python train.py --arch="vgg" --color_jitter=0.1 --norm="groupnorm" --kernel_size=3 --downsampling="max" --eps=1e-08 --max_grad_norm=3.0
Rows from block 10 of a small CTC image transcriber, named by matrix and row number. Each number is 128 + 24 x the weight over its row's rms, rounded and kept within 0 to 255. All counts start at 0. Numbers have three digits each.
Before each channel's rows are labels from the 100 images, of 14976, where the channel reaches its highest value: "top examples" is what is common among them. Only what is clearly more common there than usual is listed. The data: short English words printed on busy colour backdrops.
# conv: 3x3 conv (model.blocks.10.conv.weight, 320x320x3x3, each kernel summed), inputs 0-79

top examples: the letter e; the letter r; the letter d; the letter b
conv.305:128131123140144162129152124130128095126109152121107087130122142114108131093104053124092137143111121128113107099136089123171112152095083146115152110112116121119113132117164115112116101126126104122093109116109134134137121142150117121120101120

top examples: the letter y; the letter o; the letter c; the letter p
conv.254:138149142134115156145083137132190143147164126097101106130139165113110118183146100148103135145129143158135177098082110128136101156183110132160112176191125108129114165139173120146112102100148086135116166196114161135112133123121137114128142181

top examples: the letter h; the letter s; the letter o; word: shoe
conv.90:124139146068152153133129148134155135154109161088105114142119151131130123121110080134092136153118131145126121107118133070140138075118073131157142129110121122094118119124175134152120135133126125125093123108117139070116129158114124138145125126

top examples: the letter a; the letter p; the letter g; word: page
conv.74:116098083116117137105129149119149106086139156121079080128136107104114111141131118118148102122093100127121146172128109165096104104112110125114144123117116132094123125105129105110118105120115074110127111122116119120120110125118112121151111130

top examples: the letter l; the letter c; the letter d
conv.66:157148159130156170131119114143131141155139153140152130152094152135138136128139037172121134149144146144110163074116127136128146146096152136092134126127144119130119113150117153147135105122143133150107143120137136108125150125129147125132135126

top examples: the letter g; the letter a; word: goat; the letter m
conv.54:097147107083147126104131118171150116144131127098145097161105095114143101096085115092157108105104106109089146143139102099132135111120155093130095145134113105136099170118174097135086101142130137113152119129085143101106114116082120103169127138

top examples: the letter y; the letter d; word: eye
conv.164:139108132113123131142095118082145149113111142136121125137104097147085150139108152140111181124144137145167091091127102118144148138137138146137120149151147137133134165145173158148118135148151121152134157163146158151151154142160142144141145157

top examples: the letter r; the letter c; word: corn; the letter h
conv.20:114130125163132136128124138125108127133090122128136135092121115107121126145075088102082127148110112117150125087133121147125125098114135140109140080106135145122141113128120152124133135113124110137143123118147118132127139116146123128128121100

top examples: the letter s; the letter t; the letter p; word: stop
conv.186:116118136179112163125095147087083123129130135133158149122155157120109135113158130136128149139126133129142125106137126143120131158078125119162123102081151169110175118145117159135136177112128098153109099095155125115136155112172143136128135125

top examples: the letter s; the letter a; word: sea; the letter p
conv.268:102119136119148114111168140163132151132098118110118134101111119138156138136142102107138145133129123091091099099152134114151139086159119124136138111132131120105110119137108126106137130103132143128115141130119127164137130116122129128120136154

top examples: the letter a; the letter p; the letter m; word: map
conv.303:101140068083140123105104088152095111141127120102148099115141104129178103103118169122176121098118106112120081157100102130143124102117130123122133116119117131137088142120085120124124113151136144111101129104124126108117116126116129138154140119

top examples: the letter g; the letter s
conv.10:073143133112160117107145102147121145158128119104152122097128111116147080124096122092137130116077075104079106089138125087110126086120135074111085094109117083129088136116102084102107109115123104111107099124102141085077108104096116081112086109

top examples: the letter h; the letter t; the letter r; the letter u
conv.263:141129120144130149131118146140127129050121130116088102101126151103102115167118105145102135139124139146121179091073085124092088172169107110121122143132115123143150095124174115156106094138113096121138133131111101127135120112121120108099131101

top examples: the letter e; the letter u; the letter s; the letter m
conv.140:117132099113147114119131117124137138090107128092052060130110099132119107143082115117131129136132117129113133098127071116109093081102090113104123073111111102100089106113079113133085102119107115117104117109107097110097111127095103099091108094

top examples: the letter o; the letter k
conv.123:129091136125118105128148147094075112168092090135174177116131136122115124143163093107110145107124132100154128164134137135117107109122109131106123135137113132119124118106139111111107115114115129108129113117119119116130108121105116136137116103

top examples: the letter h; the letter s; the letter p; word: shoe
conv.284:145142129109130135130160125150120127190123127132163135124133150168124142109139145130162156101145139148140135149166132142128133132109092133131145134109118125061114130125148123136095125149132110116109135112122121065116126110135127127125134137

top examples: the letter o; the letter h; the letter r; the letter u
conv.316:104126107109113085099146087131114100082116099115105109096093101057108081095094079093130118079084095096105095095144111125113112134103160117149101122120146117147132138141137147120152145116132114138142122126138137138126140107130136126129139147

top examples: the letter g; the letter n; the letter i; word: ring
conv.289:133150142133139117115133089144139132119110105154118109127115125159121118101090060120156149120134120122132108102164112117108133101104150118064114100115119093132080115120134127146096103180114124122133137123113103093106123108117101094117104100

top examples: the letter h; the letter c; the letter i; word: chin
conv.124:145144137108135127133123114152154139074164148136092116152126155125132121124156114140133105149138143131121148108140140079103063116105098097138111083119120107133096103121127122164114127158116104121074115110114118098093122096106112100113105108

top examples: the letter a; the letter e; the letter r; the letter y
conv.34:081126107110112115102139103139112097113135126097102077095074123115097088106118141070132106102072071096083089148139120097139057092097096104117107108125111089107095139102121086078107100090116047102125120109096105031068096110119097085098098113

top examples: the letter y; the letter p; the letter c; word: copy
conv.7:135126158141153129149087104105186135156165113117161164157108198136121118145143111164090127152128140144126173124084137103139106122091111108190089167148105104141102176125133112121106088121140093112112125163093148093091117115111129086137125182

top examples: the letter l; the letter o; the letter d; the letter g
conv.21:141120116110157139119140125171147143120109129102127129154077125123151116120123084140139104130146137153103168099143124123106119094138112129068130094161122106141116093122103119120121082111124123113137131141124126137122117122113116121127114080

top examples: the letter t; the letter a; the letter c
conv.79:118089115081117118119162100124115117124058117097134102110117098123140113092108102107119112095113109103139107126141105138147160124135148155145160149109128152152139131120150133124121125159136128125149133126138131150148132146128135151149132158

top examples: the letter o; the letter s; the letter l; word: stop
conv.195:139130142125103164117095159106106119120146155153163159110146165141085138106160152137089126161130136115121127104088159174124136164107107129158118121088150161108168137146135152136157168122127113147106101104158134125125147126176148136143129134

top examples: the letter n; the letter o; the letter s; the letter w
conv.250:119136180106117150157107107139145126129173161116091118123151155129115094089173159135145110171096111169144111165109170097141105129084111131165135132115132094138125150132079131091125101098143100133136140138117147088116132144135145138129141148

top examples: the letter t; small letters
conv.18:156139130104138166130102123143157126090158133129155150114145184129145118130156093158114147121131140144137196128091111139117141176112129117153139193121116175154156109100122124137137103137107148109134112148147089137134117112156126151115137164

top examples: the letter t; the letter s; the letter p; word: stop
conv.253:129120127157158137100086124116106096103109148157122108101168148127114106121122080123100147151122110142135154111100127111131133150141131135113134122143134108120102152136100139135097114136137135132108134134123131124115134146115132126152136133

top examples: the letter l; the letter w; the letter f
conv.46:132141131103134106107119130133129113137125096134119150149123110106150114152120092123127086117118120092107160158146128155104151138200187122107122149154115142168133106130130142119122135125136165122181153150120130174138120126110131138118153129

top examples: the letter s; the letter t; the letter w; word: west
conv.104:112135146125136136135121115123116119089085132140075119136168101126111117133057141098135166132115117132150149135150089094088156146162132098105109121135108137116144102108078134100105133112108161112148114110124089138135119097124110116101126113

top examples: the letter y; the letter w
conv.153:120134126133118109118147100122125138163115099129106109122130135142130113120117113117105145129117123124127129151136100106165158131130135163152150160146152138128129162130146134109128114128149120141112131148154147130130142147152140140152115151

top examples: the letter h; the letter s; the letter i; the letter p
conv.126:135127115120186121144142101145123143130174107070106128141114166128126118123131145137115138115142140127117150055128112114104105117126074067137084114106091087099092111111097103145075084128124084097095093121078116103098102073084108070108105120

top examples: the letter h; the letter i; the letter g; the letter s
conv.128:097144084132108119083140101124089110118129108098100097080057068089103104089094102087123101072096105105092142055157119130131148134124152139172130151122157151117141133139134160113160162115135133146131124135161137149143151127154142137126128154

top examples: the letter a; the letter r; the letter t; the letter j
conv.214:115098128108115108103124093125100117052088091121107132096154083124131096136110119132080139101116118129127169094112137116133083120137122138092143130149126130111125125116106122117138127107122134117149136110139111133114116130144130132125133095

top examples: the letter t; the letter o; the letter b
conv.165:123102140136154137123093130092153132149159111120178135156137165130133119119165109125089135130130121117123135139115124101141161184136146135127126141121135153130142145140128154159139136151135145141126124123147139157138146133152147139148141135

top examples: the letter e; the letter t; the letter s; word: sea
conv.99:124099121105156156117118123116129123157073112157129099103121073133127110130098118126132131115114107124125139155115096167143130120121110131082145120164117118105093141125083123109120123112130140121105152139135121085105122129142120113099144117

top examples: the letter l; the letter o; the letter s; the letter g
conv.276:143158115175144133121094145165129152101124128101124125136121118125136166124131121151125077125160169143132110102093115136128140113082139137107135074112135127133142105132085139121130113122127098131112115103142114106129139119139126130114118090

top examples: the letter s; the letter o; the letter n; the letter g
conv.31:135161137113136160133122102181137111104117137122162156117137151121142101142120073150160141121119120133139165110119117127105137154136143104133118151126115127166132117097122111119125083124115152101132122144125108134134108106120124126129136153

top examples: the letter h; the letter i; the letter c; the letter r
conv.67:118098134127138102128121127113127127075131113109107115159070113139122121135129110140121143151120129138101105110120134065127095056147129106101107096082107126150110122088107093116111081120101111104138101091104116111100102122111103104127086072

top examples: the letter h; the letter t; the letter c; the letter w
conv.171:144137136123152143097133125150117108144167094116121117138107128098129100124146066152124141141099136129107102102135122152144124117134133139116142148127127142146132133110112134096135153107120127122131124141141107108121118119151131124098117140

top examples: the letter t; the letter a; the letter c
conv.273:095100104127146126101095151103126091055112147121055095115176088101104107137111123110086136146088092107118140124075095123108105131176122104095110105133127135138120148124080115158103114115118107120110135138105131168132124115105114110135135122

top examples: the letter s; the letter o; the letter n; the letter g
conv.36:063137120114131101112119083129114094154117127094109088107094108075120090103097110088142078112070072103097085118111110080128112092081122097108095104101104081100077133105109087085109098098108086100132110124093117036071099116104095082102097110

top examples: the letter r; the letter n; the letter g; word: grass
conv.302:144142135104129139106161101158138116126114146145105118119131146141112096108127090111146156135124113135134115113187114138119126114128189131076152098124131115173100127136132146149129139177120155133183132111139100115113133133144116127108141105

top examples: the letter y
conv.96:106162127127116147119102090144136131145144153117079085122114138142127115137129125129149149147116110148130102154144112072145135120146114132154122157173148126132119169139156128101136117079149103138133163195144153103130137142151135131132132184

top examples: the letter d; the letter r; the letter g
conv.93:112098121163123135135140117118060119142149114118097103104112118128160112134127143139137159143104119135124093143112104113133132068114088120102083088057113082093069129092136099109125070119110132108130106073100128116093101111095116080124075097

top examples: the letter a; the letter t; the letter i; the letter x
conv.97:110125127088122126133154115133123134110106131117123135113146071128152109157136154115137134113118109137159095157140127147172107108133118161126167141162147126101114155142083138121151137108145142140150157138150139112136137150143144143129161129

top examples: the letter e; the letter n; the letter q; the letter u
conv.35:100137112137127122103132091136121083140107112119151134089121143088109099058136133114131067116075081124108145140098125136134088072084109132123142105107109103077108116106080073080116124068110062108115096103093105050069099143116114095090101124

top examples: the letter y; the letter w; word: town
conv.297:129151112105096129108158127162137135130155125120143145146081145152134135086148116116149158113140127118124107112175144136140163114093169126129132153154129131117130162136147127129126091129144129129159144159127148117141134140134134138142137154

top examples: the letter e; the letter l; the letter h; the letter p
conv.267:139134136148146152142093136134138131053130129123116124107163155113116113170132093152109147151131141147133190094066111124094094168154099102132124143128106131153147098123129107150111092122120092112129133136116109132140115110121125125102136124

top examples: the letter l
conv.142:103132101143182149102148122144110104143151137103102116125133128126133125128115133130156159127116121118119163107159090138106141150192138070141089115078109127157106112112082115091122109098110131105119089112125096194126108107111105114116118117

top examples: the letter e; the letter y; the letter k; word: key
conv.291:121158133067127156122126127153139133133145156136183141142139156164171127122134158116129161132132129139135112150117145126153150127111114135137136140156137139105128162143138127134140118138153136135123150144147148087112134131166146136132149138

top examples: the letter t; the letter m; the letter u
conv.27:150140145127136161145099120151170132106111129137144151120150153122150116140131087163117141132127132150141162084088098128113130151121113099121111164156123123133132141110134120133135079120126143118108147172139118148134123102139133129128137165

top examples: the letter c; the letter o; the letter w; word: cow
conv.202:124136128154142124098145120127134119200132110140157156159113157130134133117187138137110133133124124117097158163120149154142111115136125136154143151123107140122146125115105091104125132114125111104157127152110112118128103145133122145139121155

top examples: the letter b; the letter g
conv.86:126148119104070124123125117128143115145118127137127112168120103122105108133122122142118133129112129128111095172131115138122123126121157123115102091098088091140083144105171093150104107160108093098090103099085131136088097118096089092139108115

top examples: the letter o; the letter u; the letter h; the letter s
conv.70:122147109110128060098134083161137123151146092121164148156101147114141123074133133141149120072122118118066115141115133130141149133098170127165110145140139121158130162146075135134123127137152127140147129144118153122133141134101144130142147168

top examples: the letter l
conv.147:096128121139150065134117147120122122147134121104153114130114125143136164120130134085141121144148141057131145102111106112110158149149112098118109121115145139096141112127092135135139134132119126133104121132156115149138143106149127122102113121

top examples: the letter s; the letter e; the letter m; the letter u
conv.49:082153102073105131098119129158072104129090132120122132087104055097135095117069133087166074080088085102090142078146115130119173127180169119126102132141113131131130139116167120116102131125135156117171133132103144148143118124088126127146130122

top examples: the letter t; the letter u; the letter g
conv.238:092146127095108164124154115166114132127128147108127100155096117138131131112116149078170151122123123091112122129123113108102112141100129075146091158093123142100138122106138070110123116121122076106152095113103112091115107097114117102118081139

top examples: the letter h; the letter p; the letter w
conv.52:125117133089161128137133129132148129126132130085159135155070123114133114128129129141126138134110135124079150131125134101128128111100149111139090140106111102158100141127152118129125065132122127117129102093092141118116116129074117104149119117

top examples: the letter r; the letter g; word: grass; word: iron
conv.310:135107131117136161130166092159126133127115175151118114150130112125153101088103110134150159152113118165135130151177130088093091119111149136116129094118117102130110117116190123150082124160112117119152121105102115105100118114118107095140122111

top examples: the letter y; word: toe
conv.179:147102141160137136141078122095142128134092132143126130133156123135106101148103098135087166141116128158169114108118104092124126133139140136094143132138134147138152147125115152157109141170125133136154146130145116139144142116151118134125132112

top examples: the letter g; the letter b
conv.168:116122123088101134113079128121101114137152131121130112117101097143137128117100175094110096140124112119122093101103130108143117137154133133142143146148123126131130147129085124114126111110140111131148138143132134131120129124137131121104124143

top examples: the letter o; the letter t; the letter a; the letter b
conv.173:122084144122125107150078125051156133119130143164153127150131122136122120145122126108090154132138135129162100113141117092136141136155161141119136146168148128130112162151135165152127116146149141154143168163150153166147155137155147147123160147

top examples: the letter p; the letter e; the letter a; the letter l
conv.161:111141101118163119116140116134141124155110109107123099141100137123152101114071121116145099107113102112099135140142100135072077044099131068064081093104084084124060104097094082106072082107091102090098094104078092047065084089084091083104094090

top examples: the letter h; the letter i; the letter g; the letter t
conv.64:124132151075137155140172148167156145124144154110114119146130092138165131139112119134146139145126141135106156143141130120103096141118109114151115126102105127151135102103209112158108101164097107113089107093099118111109115109092103111140094103

top examples: the letter d; the letter r; the letter y; the letter g
conv.176:096138109121087122102126110112052112142132090102133114104090091131113126089118114089122128108110096115116070119123107132130141159137154133126149139112136147125147129118118144113112112126120117134129124113146111119142138133141125147131116114

top examples: the letter g; the letter a
conv.59:102122119117095119126100125121121113091146121095098091164123082121136108129108119115137136137113131123117119121135128092134118093107148109099128084082106097155099133088131100129109078139098121102101105074090116104090104122086098101143093077

top examples: the letter d; the letter g; word: dog; the letter w
conv.261:076110102096124124119139136121091110162088139093139125080163082113135119142066147071124154100088083095132106065133115114106126131099151115121121138113110114139121106122100124101086130097121127116160110110105121122139124115098108123123139104

top examples: the letter y; the letter b; the letter w
conv.138:112136073143140116093143097133083126093091141140090081127090088119126101128090105121143149126109101110112094120147087088173148107102150174101170131163160146140136171161159155150134119140156148161099158136157159111145162170150147159170144099

top examples: the letter b; the letter e; word: bee
conv.121:143112106148151115128159127110148144189152125122102124149113148116110123134116113140113137134139139138104160124165104109099110154195122120107095109096099103149110105101152101159098106167102115097103087109099104150108093107092089102147091117

top examples: the letter g; the letter a; small letters
conv.58:119131137086146129126165139168130150141130119105128109150123098127145115107110121113150114139125136126103142127136116114128117147157123128129118118104112113162129132107238110178087108202111123115120123112091124121111115120083111109159111120

top examples: the letter e; the letter a; the letter r; the letter y
conv.26:061142104136124113103118082142119087141127119112137125106117145066124080090119134083137081111062067101112117138088117112116092071079104126119119089116100095094096109108085078092110135084112076110115131110097103046071102124110102088093123119

top examples: the letter o; the letter w; word: town; the letter y
conv.65:123175138108101145127098138157121131105148142131155126158098146131122125109107146131137094117120129141128133173091120129130100113139149135126138157162133155134129150138111124111132118096147114133166163151136139132134131120133135142130155135

top examples: the letter y; the letter a; the letter m; word: army
conv.281:139173135138135129126158135171102133140121110138166156132117136167145146115151126143155181119146137136147126145200156159155170123109174141122155142130133156153143149126122140129148120154131151127159134133154133118145134151162133150151130123

top examples: the letter l; the letter o; the letter d; the letter f
conv.73:094102101109114112101113089092092104105131108115088108103121072129092092096084146090098051096104089083080158114101103116138107114137108131120132141145126106112105122115123107093136112090127117112131122115116135120108112135120121110116123117

top examples: the letter y; the letter b
conv.15:108141106073109099104151108142136117108131094094123115112098140078126088093120121096121125109090095108095126084160142144127132147123179121143127152098132151197151118125112130140141133155120102127142117140144096126139124118143141149116128157

top examples: the letter g; the letter o; word: goat
conv.55:122147133098159125122127142166167138155159128114161121198101121129170127109120124129153116133130144119092163150134131090124141114113161097138100149128117116151108146115162105138106093151121155113150119127098133100104114121096116109160115137

top examples: the letter e; the letter i; the letter t; the letter w
conv.101:114146139130105150130114112152133131107145168111074082108137151114103121120124121123170136156116120127114107137147119094110105108070138103122087107095111112133103132113112106123101105118111099116124101109095121092095115105112107084112096120

top examples: the letter a; the letter n; the letter r; the letter m
conv.108:091081103093132148106175110125136117171113130080134107131154129119163108117066103086107140100107098112149072106148102166138120112113159130146152158144127151131129166129124137148115138137123123132154132141143123098119132144166117119134142160

top examples: the letter a; the letter t; the letter s; word: star
conv.219:108077127135103104120131113105130122112097098112130142155187099121166119112088183120105125121110117123153161080136129120146129099177106157096160109167139111107114134144086141140122092100152140147114154133141150110106145138137136117134139113

top examples: the letter e; the letter u; the letter g; the letter q
conv.8:091115117129103120116180123134089128131126132129097093142137089112114132087127142085152128123116106140114087142161102141147087095116131119112145122102104099118089172111120075132105093123120084101134081089091125074080095148099110109168087119

top examples: the letter o; the letter w; the letter c; word: cow
conv.24:129142107176124144122108108143130117073121112135152138117103160120140100098118118131122143122116113101119152133103100124145132165117180128132127193160152169174150171138104135126136093129149149138174132143157145144159146135142150160171152137

top examples: the letter a; the letter p; the letter t; word: paint
conv.314:118113144133134122142156134161109127125116130124149123138167125107167111132099043121147171122117121136150168100163132100136147116115139135117135127146144134169133144150101140134112123124154144139103153144131149123140147137124141131166148125

top examples: the letter h; the letter s; word: shoe
conv.149:141104142117152133136085115114109128186136124119174168118101130135096134112201124142095111109137136134118141114112144149146150162153108122177140116112116126132136116127119122128110126115139129115095125124111141154126118135112142131128149165

top examples: the letter o; the letter w; the letter y; the letter c
conv.2:140160124113147146127121096159178128128123134120134121148147164131144101118146095163125168125119128133134177094110106134136146139125135103105099169157135108130097182123080110131119074114144137123120143174133148140116128105130133113137123167

top examples: the letter a
conv.229:138093166143133124200103161081142167151128135107140139161166148141148176169126165134123126144176166161181109090099140111152135129121106151132151128152152116118127145163171146165145128133158133154114152140136166144158159145128151144137149131

top examples: the letter s; the letter h; the letter e; word: shoe
conv.137:128129100145169135121103127132110129157150111113142116106120144133133145120170136124119120140145134105115155149141115148113144159136118094136109096086118128146117097122063135140120106124121138119095089076121117147111122112115123111136117097

top examples: the letter e; the letter y; word: eye
conv.76:135081162133133140155113146096135142176135132121176141154167172129157159148134133136116127153150143138172113073100154095162110128096091152143163152145148131106129159147155142148133137125146118146110135139133152103131148148141141133150128141

top examples: the letter o; the letter y; the letter b; word: boy
conv.211:100137087123099128110129100141107110089105112113113084125142103123146105130083159140124117096103086124109116106126072130142139145106194142147141175140112154148135136109127115101141150143142117103196124128129133139146108151116125149143134134

top examples: the letter c; the letter o; the letter w; word: cow
conv.13:136129125122150122105115110127131106137107115115098127116102070125106124097166081164088095135124131128112118121107139160096135112087140119131098120083104119152101112109143112137115104144091118105112089084111107092096101104095097110130094112

top examples: the letter y; the letter k; the letter s; word: sky
conv.201:123126111146159102144081132118178151153134084080116140148154150140152133137124101130118116114144150122133134079095114130122119097137099100117104138133123123067122122126116119146122092112132089122110113131125124082104128105134123099100110132

top examples: the letter a; the letter r; the letter m; the letter w
conv.307:127099138130124113138162096103143118111122128139114135128149118107142109108087111129114138123111116128157108116173118062145138115115142156114165119138137141144137134138142146128123136130136143138140145133140133137148143153140135150141144115

top examples: the letter o; the letter w; the letter c; word: cow
conv.85:141127116130138116106093115146117102136117104101101136112112122082112094109122142145144131086095113130074056103111095156163077120135129134118108129171148081140096174147128119136139065153166115132133152142113178158133132144110141130148152136

top examples: the letter s; the letter o; the letter p; word: soap
conv.256:069130105106142101082119090135122078148081122093134104098067111097132084110097102089146085089061064081083112115114104105129133089098137101111118134131119100125076141120100104073125099077119127111141118136118118055086111129118110099121111126

top examples: the letter n; the letter o; the letter s; the letter w
conv.272:131142118116117131105063143134144106108142141115077083119108097097104120144102113141114086141100101142112114144091082143121078118122130132136134104121106103131127140129169107116092117101117087124117134142099120119100107136115124117108143139

top examples: the letter a; the letter t; the letter h; word: hat
conv.105:122123144094128138140142129129121134135105136127120131137149090137182117158120177124140141131120116160164097174146125126139122110119108151116157121150137112096114138122085132110138108107121140128136144115144114078116127129135116120118136113

top examples: the letter s; the letter h; the letter u
conv.94:131118147157091146141122105132108118091122136122069102102151110119110095096150063139125139140126124152162117123130116088108128090079111109131130121117124118117106101106128108131117114156114125112117112112122107088105123117121110113123097110

top examples: the letter e; the letter t; the letter r
conv.216:118116114129118039127104134112126112185109051119143140113145126121106136154163108105109123099123134052132108139111119137126138102160106104127109113120109115135119131101085126110117112112096128111117096103128097139112114115122106116121108093

top examples: the letter g; the letter i; the letter n; the letter w
conv.236:120098113158119119104101129104149123150151133146138145155147157125106128144121120113081126128115122118124089142101118092098145123141108073122099118123105125118113152085111106110079089125092108103101100114102098113090103093121091084123103123

top examples: the letter s; the letter o; the letter h; word: snow
conv.264:137131151127143126143097114126169128109158133093166157122178197130132093103151158151089135156125140155133162132055158111124130163125123117149134140112113152158150145130152121157097111126127115125145128133112134103109123124137140131127144139

top examples: the letter o; the letter e; the letter h; the letter s
conv.136:128095125103160124134122129133120133152148110117171139108122148140126132123155134110104111120142133109115142122130121139126157180154125107163126136100127145146134108133099141149135150141128150125108108095134125174135133127122136132138143133

top examples: the letter y; the letter b
conv.95:092127103108081086091085087096139124109099124117069079112119073143113112077071149111097132114106108108125148100095092108164150088106144145124152160149146142116117169131139144115155138118130145139154122134162129101121137142163132140131130144

top examples: the letter o; the letter c; the letter w; word: cow
conv.278:150115101124146149123118143110158150115109130112109134149079091128117139127158093160087137108146147153129148131107138167109076093107090129105124108121094100103108113100151087116124077136100084089097095112105104112107091113098093113104082082

top examples: the letter h; the letter s; the letter u; word: earth
conv.249:127146143154132157139127146156108123065093135120103122097129144106122115120107098144116120135113122142128165095097113116101100184142095121140138156125112145133159107128187112157105110154123091114141140139110118121141119121123127120126136136

top examples: the letter n; the letter k; word: knot; word: knee
conv.287:148172147068120148137105150164105140142131142125188157131133165159124149126147179129148145122150148133135086146112164154147143163095091138160134123123136133045147143137140138148147146151147122134122139120143147091120135133157147137140145135

top examples: the letter o; the letter r; word: rose; word: road
conv.191:158096137173159173138091142102117138077128172166117106133173146155123130160105154155124186170148149157164099129115093099106111159118109098109102101095133148118133110127085141139108144138113126135103101093136106137123134087145120122108122099

top examples: the letter y; the letter b; the letter o; the letter c
conv.6:114142094131133155094136093172125110096114135117096108127117121122134100091104111143148122135117113122112151088127094125121142143122118130129121138127149139139137127132103129126133098160132120143108125146154122117143142128144144152144122154

top examples: the letter p; the letter e; the letter l; the letter h
conv.80:126100138127132146136141081135158147160152144106132164158157155110147082128166105148101135124108125147126143107142177082114147144079124132151141145103119132095128096109131125126134118132115132110118113116123108111117113119135111119124116119

top examples: the letter g; the letter b
conv.154:137136107160160149120190113173124124125131113100104103151128159131167116141132079149172157118129144131122150087163101132093148117174145105090105111102120147150120098110122120112131135113090116113139101124131073164136115117121108141096098109